A small masked image model, trained from scratch: encoder layers 10, 36250 training examples.
Rows from block 0 of the decoder of a small masked image model, named by matrix and row number. Rows with one number belong to one neuron. Each number is 500 + 25 x the weight over its row's rms, rounded and kept within 0 to 999. All counts start at 0. Numbers have three digits each. After the name is the row's rms in percent of the matrix's.
After each neuron's rows are labels from the 100 images, of 14976, where the neuron reaches its highest value: "top examples" is what is common among them. Only what is clearly more common there than usual is listed. The data: rendered dice on a table. In brackets: how many of the 100, against the usual share in percent.
# fc1: MLP up (decoder.0.mlp.fc1.weight, 384x128), inputs 0-127
# fc2: MLP down (decoder.0.mlp.fc2.weight, 128x384, transposed), outputs 0-127

fc1.292 100:516518496496463483503490446460531505528489480526473527472493504473571465489485465481452441511497527519504482504481450468507518514505521516464509487501500489505478471490508499508506497498487507459511486478485475468480511529504490485496513531511513497520476566478506530544493513499537521458520512537550511511540484475496472561493471489502478485504509525511511516484528424472503508525508
fc2.292 092:461512497497509516493541523556548505443547470512514504503499531510499457507518482516524522499422507515486519498525438452483463498523500517443498511490523483536449528502530532516486527519483525494489506541505504509452504492478499467485512504537481536523477486520491455519473482504510496541474506502544541483481506496517486485483490523488495481503495515493475525514493446496480514520500
top examples: blue die (38 vs 16.1)

fc1.376 092:502477495485494508505468551504461508460504508517513519486512518558497490501511488540472499513534512501554479478520524458501458523519506529491470514525491519476483496518452489525425531497515475481497464493499503448541522529490475513515493433512485486529499531529578485510475486503477554521500536499520478505471495466499489494460474495467494481512504496502472493508497497527506541500496
fc2.376 091:500497456526492520536466515507454528493504514469517526427553519500513492458498476520489476504521500491513480497533512445500481517519509517469478480471477508508497491456485461514475486507534511485508432501523530485501514505481482549480491476497507507546459564454556498508486496470519540462467488492491490476497512490502510482486526502515513516488517546506528510521512496480497524529542
top examples: red die (68 vs 15.8)

fc1.234 078:486505482486455555508518522510493510524443499459510497525528534500520510483444493512507472491519508531531512489513507498492437514428517475502507503549515517471476462514517484504437476510515479492512483512505483520498543463484475508505506498515479519476538519533469492518482484520484507541512522499485478500518526458515500515490466492508516549500535474477488509538485513493452515441466
fc2.234 079:484498502507524525515483511471483493548514550466500512489542559480509490444508516555509532499521518507505527513504508452502473501477506505492473480485478482504508451504525473475496473444539494482488515519495513549514502513506524508490494536518482469523504459459457503441474491530487505496508480496513513498489489473541463514462534470522528508478489519509524501542461491519450469516535
top examples: blue die (40 vs 16.1)

fc1.22 109:522534501504533470519467452473493541533477457482479497488465505474528530469471516523508525481494479493499512498474451526534502480529512544482512494507491477513489480532513532474523472511476504491493518520492531460516480494469491501521483473521508518483504540487501519516555457508491529444530483476492486478501492513487463523499451519558509507501536490450533526527493494451502464544472
fc2.22 103:511496545556521492503463510510555555539473477502502480524464525511526527544474517512487525494475421506505500486507517531502474514514497473495471505459513449520492506508501494471516502465541488497507459509524493477487494480520499527523484528470490516485485491501478503542554453488468518475447534494485513470519509513509501487471461505504502483460505515500451501485495462454485483513509
top examples: dice: three (66 vs 33.6)

fc1.309 092:510517506499478480508533490507479450534547519507454540502559512490574484497463464486475466488504505484509528495466501519449487504534454515523519470513495463524501507483520464500508483538443490477501492491491503504452500515465497485513509527502516501490515486482491500482527532533497489491517504525538510481523501480549439529508464555472508475484492526508527504519524480519483518486536
fc2.309 085:454523512486518480473515515563489495496517511530533480474503510476494469491529534517506533510498496502484510495508461451520511515507471442498515501479498477470501494496496567534521464504542499507539529533463487512486470505524510485490475445516457501514502524508510508546473488530508493503494517531504562460486489501485506523503450501488467509478465472530479544514453502475451495507521
top examples: white die (36 vs 15.6)

fc1.91 105:513490479477519499556497488550507486557512536528478485518477514469504472497517493484509474478518486513498458472463435496494499489486556467519485472509543500493496474509493466508486523496488551495518491484482516508503464474469532513532481527534528488525508490513534555503571492480490528492511512508508491501511501491460486527491514460478533490482532515497460518442470504481470541505486
fc2.91 100:505510502479521489562517537505497521510546508516467537428547504479514501469534508450493505526502503464501492495452478485522489506471496479461513483476485522505543480523502509519468477538499514459479514532528495517522500543440534498530459476498493478469497486513524515536525531499491539488486509488507492476515496475481477495518521453505515480529493479519537484493460514475493467536541
top examples: pink die (36 vs 15.7); white die (35 vs 15.6)

fc1.57 082:512450507493539502502490509519498487502551510490525511504482466484519497500529425534499484502528469497526497503502517501478461538446509480500482610494491491501493525497463479497491489457478475498481508484497556492489519532485498500508537492471477531480473483488521500502514459519463507491498505521531484525489553455505480511477491512524496490466547496472474508466473495496532534490509
fc2.57 086:515489474498552518534494493476493477495511525483561491493544500511496508493502446515483495510501482515506499521515484462517486538456494460557496521459534468480488520493452474502494496501541470503502495491498549502485473515461517511513511481504459537510485480498523511465494487526526522512475477513478498516478540432482482499472493530512501472467544489482535430520522509498517515538540
top examples: red die (99 vs 15.8)

fc1.278 085:502522521465492413473489489532457463471522466507453499484499506455522504511499460474492479498475527533562580546501512520474495474514521514478480513493493519497486529496515499499510497521442493496516526509511531471480491477458499488529493509507530523514531471506495529475496526461481494512499479500504511473564503463486511515504485508474530494496531504522510507485526524512486494445499
fc2.278 096:502510558525538439467500469486484453495497489503496479480509472489472453527489512494496491483542466554552545524485504473479491507479463482492481504502457499500527504502491505501550477506506559482465521506474504509511486527525500501468543505523531483526491547491511525562496514502508498504489474488528516527474476519470487491485456516494512487454471538475499511502487496488503504529559
top examples: pink die (35 vs 15.7)

fc1.214 114:508494499488523484512492524495451502484549508513511474497513522492538508481531509483467538484558491497494480459525521459535462456474452455477551529567523488520529538512518487502504492492501528496484499478507505469516489471490477503505446475471512457524539467502526491490548495523493527498491526525505487517523487506495486469481495469507532522513453474518443525506488521481518485497529
fc2.214 100:525490517521505510486515467558512511500513518497528523476529478470503505472481528531461490489517532511498461543517509501498527470504508485479519535480499519537498447491528479491489509429498457492493501453490548516508515482508483490493523473489498472478502436470526468456551484526513527482538465520498512547521517508440525483474470502509493505526469517450488488513487498481516510522525
top examples: white die (59 vs 15.6)

fc1.136 099:548518396468513508559523508529434503485476508496519491520499499520500518467458496470526473484508442589495461445437502517498496457502505480563515493479512500512467523499523504548497499512481491507509506499491511519494490470486511512531500499513523523494478502504501526529499513496506523463510498495502479506498502520486500507502518503489524506478510456506515526491492500516507506499477
fc2.136 108:468447448458442519524484510468484511528504505521518480520530479509485503498518500483486508513502583487455440471477543511490470497495507521538517521495525484473513481482507499520480484475479467534533526473521482482502544470473505516513513513493488491509516523532504512469532473522453525452514527520506481497501485525488533504493551549500495498504509525549490506491459509509534502484495
top examples: dice: three (60 vs 33.6)

fc1.227 055:534482499545505543519478501508465514482494548458491520540482512509520450500506506507514491517554438469535461499531504507477467487470545512514483508529498515524501490518477496525540495500505524500472504525471516498542537481503477482495519487486496532464526502461501481481495496509508508515443477509557479550474517467495484504480462487505565512469474518464524500518518519492469502486536
fc2.227 070:491452484535482505494468488511515479507482511483528517501572549523500518535491503530476514530514489495502473495508476522508513495461520514532509526442524515480517498473473466505531501479523452518491491528511504523505527483499473469531499514489480530494527555434507455548520458512501450493492520509505507521515496474500452466497451536538512502465503470480499506517478486506504503537467
top examples: red die (53 vs 15.8); brown die (41 vs 15.9)

fc1.121 110:471487472512463498497504463473461469504492538517536507488538504560481517471512498562473487476536493518517493551515487503516518538479499511506501477469466515503470505466463458489506500514521552497503476495498478489489513461526519498485527492489508533527438566459543516466490499491538552527488506505506474487505512479463536533479458473513523524508487502489478520475504492508494496501476
fc2.121 103:529511529464508482457502456492529483490461447447475502540501475501518526492468480506524521529497531500477500510467455525536477501504520509498505516507497541465479496492518563497517516527435478497497525505491513508476480524487514497480517520515506496470470436485445520453476509472508488504546482498496512534510491507508530519525529525536487543497525505523515456493486529471510470495478
top examples: white die (37 vs 15.6)

fc1.372 072:577471418493505532520546505522551505504489499502495545533507511492485492502475493518511464504490479600494420449459482466494509515499523532477487494476523499487523497504494485480496492496516506487476472500492498495477515498516517491477491526512512505500483539465505524490496522509496523475570515505489499518502504452492530492489497481499484501467504485527513513501491486475535498533493
fc2.372 091:541453474472493520495466542493519547521506507523488512521474463516486493543497466495473527543511530522491508472474499500518476516491528492451531470467457496464528486543476527508501557511528468506535540530510494487542515484530526486449527506496458486478503536516523511534503476521481504493467489499481494493468513530513480459501532470487510481497499517503455504512530468498509475539467
top examples: dice: three (60 vs 33.6)

fc1.92 109:520484491546481496523454501510487522482506546522479520473494460478495511485491458502547497485457498502491487505446498497470504503498518508457467485534505493560480515454511483531505484470475481490482482459503524492493511542496505484534531528519556510530461514459531485512498484478547501499480512509504507465523511504507500512534520450454500533477569545497482515503503548490490487505511
fc2.92 108:535548507517483497499485497490494502469541483560510504506496494515520468475513472546524542517459468483483508523562519477484481505461502510508519481538465477533474480530498503513488465488506537512485508481495547488484539492487539493526509520543488487547495453486539458447562474541516487491480488506460509469513477460517506512505522510472487484476511493504481529492478511483465504499482
top examples: red die (35 vs 15.8); purple die (34 vs 15.2)

fc1.245 087:527500484478519477499515515466484508534540456504434506521498514519529537501514482405501538511530502511543493519479530488500463522485471478449526504508517474538500503530481524482477469536504526517503476490478512511493519535474489502536491471481514448512510461463523468471482544562490498523498511506486486514499509478512511497499477493436510491489478502479502505490512505501479476502545
fc2.245 076:497491479480511500502463522538495525499499495456491501541473515486494506411508496486474474517504509525515481527457465483502484509496526534502520498464536510546545486522477543466470516496495492475488492515526528504526511530494492484520494491482526469461436497448528503474510518491488544482515498521515509529503515497473517509487498457459504512511511501436507564507490540466527514473517
top examples: pink die (35 vs 15.7)

fc1.69 086:506498495451447468451468476493499517498490499509491489532492505459506499528508527482499492488485573598586571530542505517491501507506493496503489513529516464475505499501502511493505477491512478541470471507495509480490510480479494507473463483498507480491493520511482524494512480486491491498592538483452490476504514504482523506505513486497501496504512500533488489493505507474482505525497
fc2.69 100:492481524500490466508479497504475454464522468528516516455493494509492472480490449451451473504516489548548565511510542515508433512491508513476492487511495515490485493509505486528475502500499533498488496510468501531524486503496531481479555506501512513525540481536486482552481527506467508496485519484546523532469476536547511470489503516454506475501486540457478523508492521529501478486503
top examples: dice: three (62 vs 33.6)

fc1.334 097:503497493493510463469499512536495523497507431515514481483456480514529561473503498502459559507469483504514501499502498485505498474447504541524504531460476458522480533526527496505532496520530519509509491500512513493490505520510504503526447458502479508530463501480544488487471526472500544499491507510498486488505452492495559507496503517474513555486437488477507505434474476484508486511488
fc2.334 092:469509495505537492545493529487530505492519463486482527490444481470488536442494478488453529502503496457505516530531492466471486513538550476490493510443510491523527532492523492505527522485523543496486506528518465527498451525472512506521510494514488518502473454519533486479471525499494522489484480511482495528502408484468521504522532527483484531498468526513508520497504495527508484479529
top examples: white die (36 vs 15.6)

fc1.122 121:466543507505529504526530424504498519479477482495496515496465490499519530477480504477519493512519475476478496514445529543519498459501501491498500514483513520490534496516533555537528479517454477481538525513499542524489454493501509509495546531532467493461474480504465480478458515497503513507497472499525491515491462532516498516557487512498462483549502478505521522489452514501503502452463
fc2.122 109:478487527517473545459537525494502510519528485497519464492552509446485467554494494485497518515483504434516488532537527456485538511496486453504487476477488499501510478485464480500470479493506541499524573507522458542469505512477529529472461490516489509506473522507528501491538516497512480472484479505499522480495517471484547487498470481500507498470508508528481475522540490521494514517549
top examples: dice: three (61 vs 33.6)

fc1.347 080:517485487480483537503486544500469492456527497540474507523525500545488481497508491541472511498521502494511499490496502484455479468435522493498486493529512503561494513533508469462465500524534481501506469486503520500534507443519517523486493473501511478545559492500554507482524557523483535518495525499481502495505547478487462477469458486460513524526487544504497494520483522528483479490528
fc2.347 079:507516452501506504543487503485490518509531521496517541464535490529507473462488483520514509462494476479493491478517514456486500494463528505486478494471496480542447533502510427489464490506527482477516438492524526518517504480500518513484487489466484497564513550454523495536523541496511517482476511508463493487522547501474476488478504479466501531502505544484479532519511512511471469503543
top examples: blue die (70 vs 16.1); purple die (41 vs 15.2)

fc1.300 082:483492487482506497526505486526516498529436512518534530483488518511507572472518531472505503494535517505513486492490483538582466483526529496494474508509525550456523477493496476503456477495512472497501488523523507530555478485478509519507479486527463508459489494504496497552515480539512518527493495467455434478507523502486508481499487493517497483507491486494476521508458525499485503489435
fc2.300 081:469504485499526512530493531490434480540490544482555446477540513472469484517510530496500518476538509499494491503500519495495499501513466492538506502535498461496473468494488520546538437471537531517490539517530473533516475502507485500485512459482488477477524493510503513519499516553509494503480507470501437528460563509536486489502488521517483471499483466498530484493510495503477528483500
top examples: dice: three (69 vs 33.6)

fc1.60 112:505486467507507501521518499562460514469476509524554469526555527499477429482510482496550471490553459524512468484486493499490520478494496519507513505520486466518484552515519508506473509512458453511501498485496525485524499465485478524479499502535543479527516526486515487462488487520542518468478517508502477489506539505546517475464502536486493496497488456489447518500486532532482513510493
fc2.60 110:521515470515489508526485493484512464495556502549519470475529472491515507492528470469457518495530499477494478481544501501508504510486519490486535498546531457496523561456551460512493501496537549510498488470502512496512469476509497497531500526491503510527524454505521456472483501567484519540490505502493478471519478466547495500530519508507502489453478470507442507530491499500469478484498
top examples: dice: three (60 vs 33.6); black die (50 vs 15.9); brown die (40 vs 15.9)

fc1.78 082:517481502494469495495500500524495491541486522508487471487496466492522499504503518558493504450523501503486504530484478532495503537511525486530486519498492520542492522458509452486533526465510515504489521499513487519488480472538473420465517493440501497518505560483473509462506503474553490535480468498496493500467557514473523533537505499512525502491537536495497487506563503518532534528501
fc2.78 070:483510538500469481447534472512513493512510488484503461502520491512504495541491492534504490472496493516506520528489512520517539498480488496489480533465493477511505516491488500472506515481446486519493613492486492489509521508524488369506474506505491497518497564485496498535528507476501462522483493501529538500532506504473503511512467515504495500492512521485500519478501475499505536496500
top examples: white die (42 vs 15.6)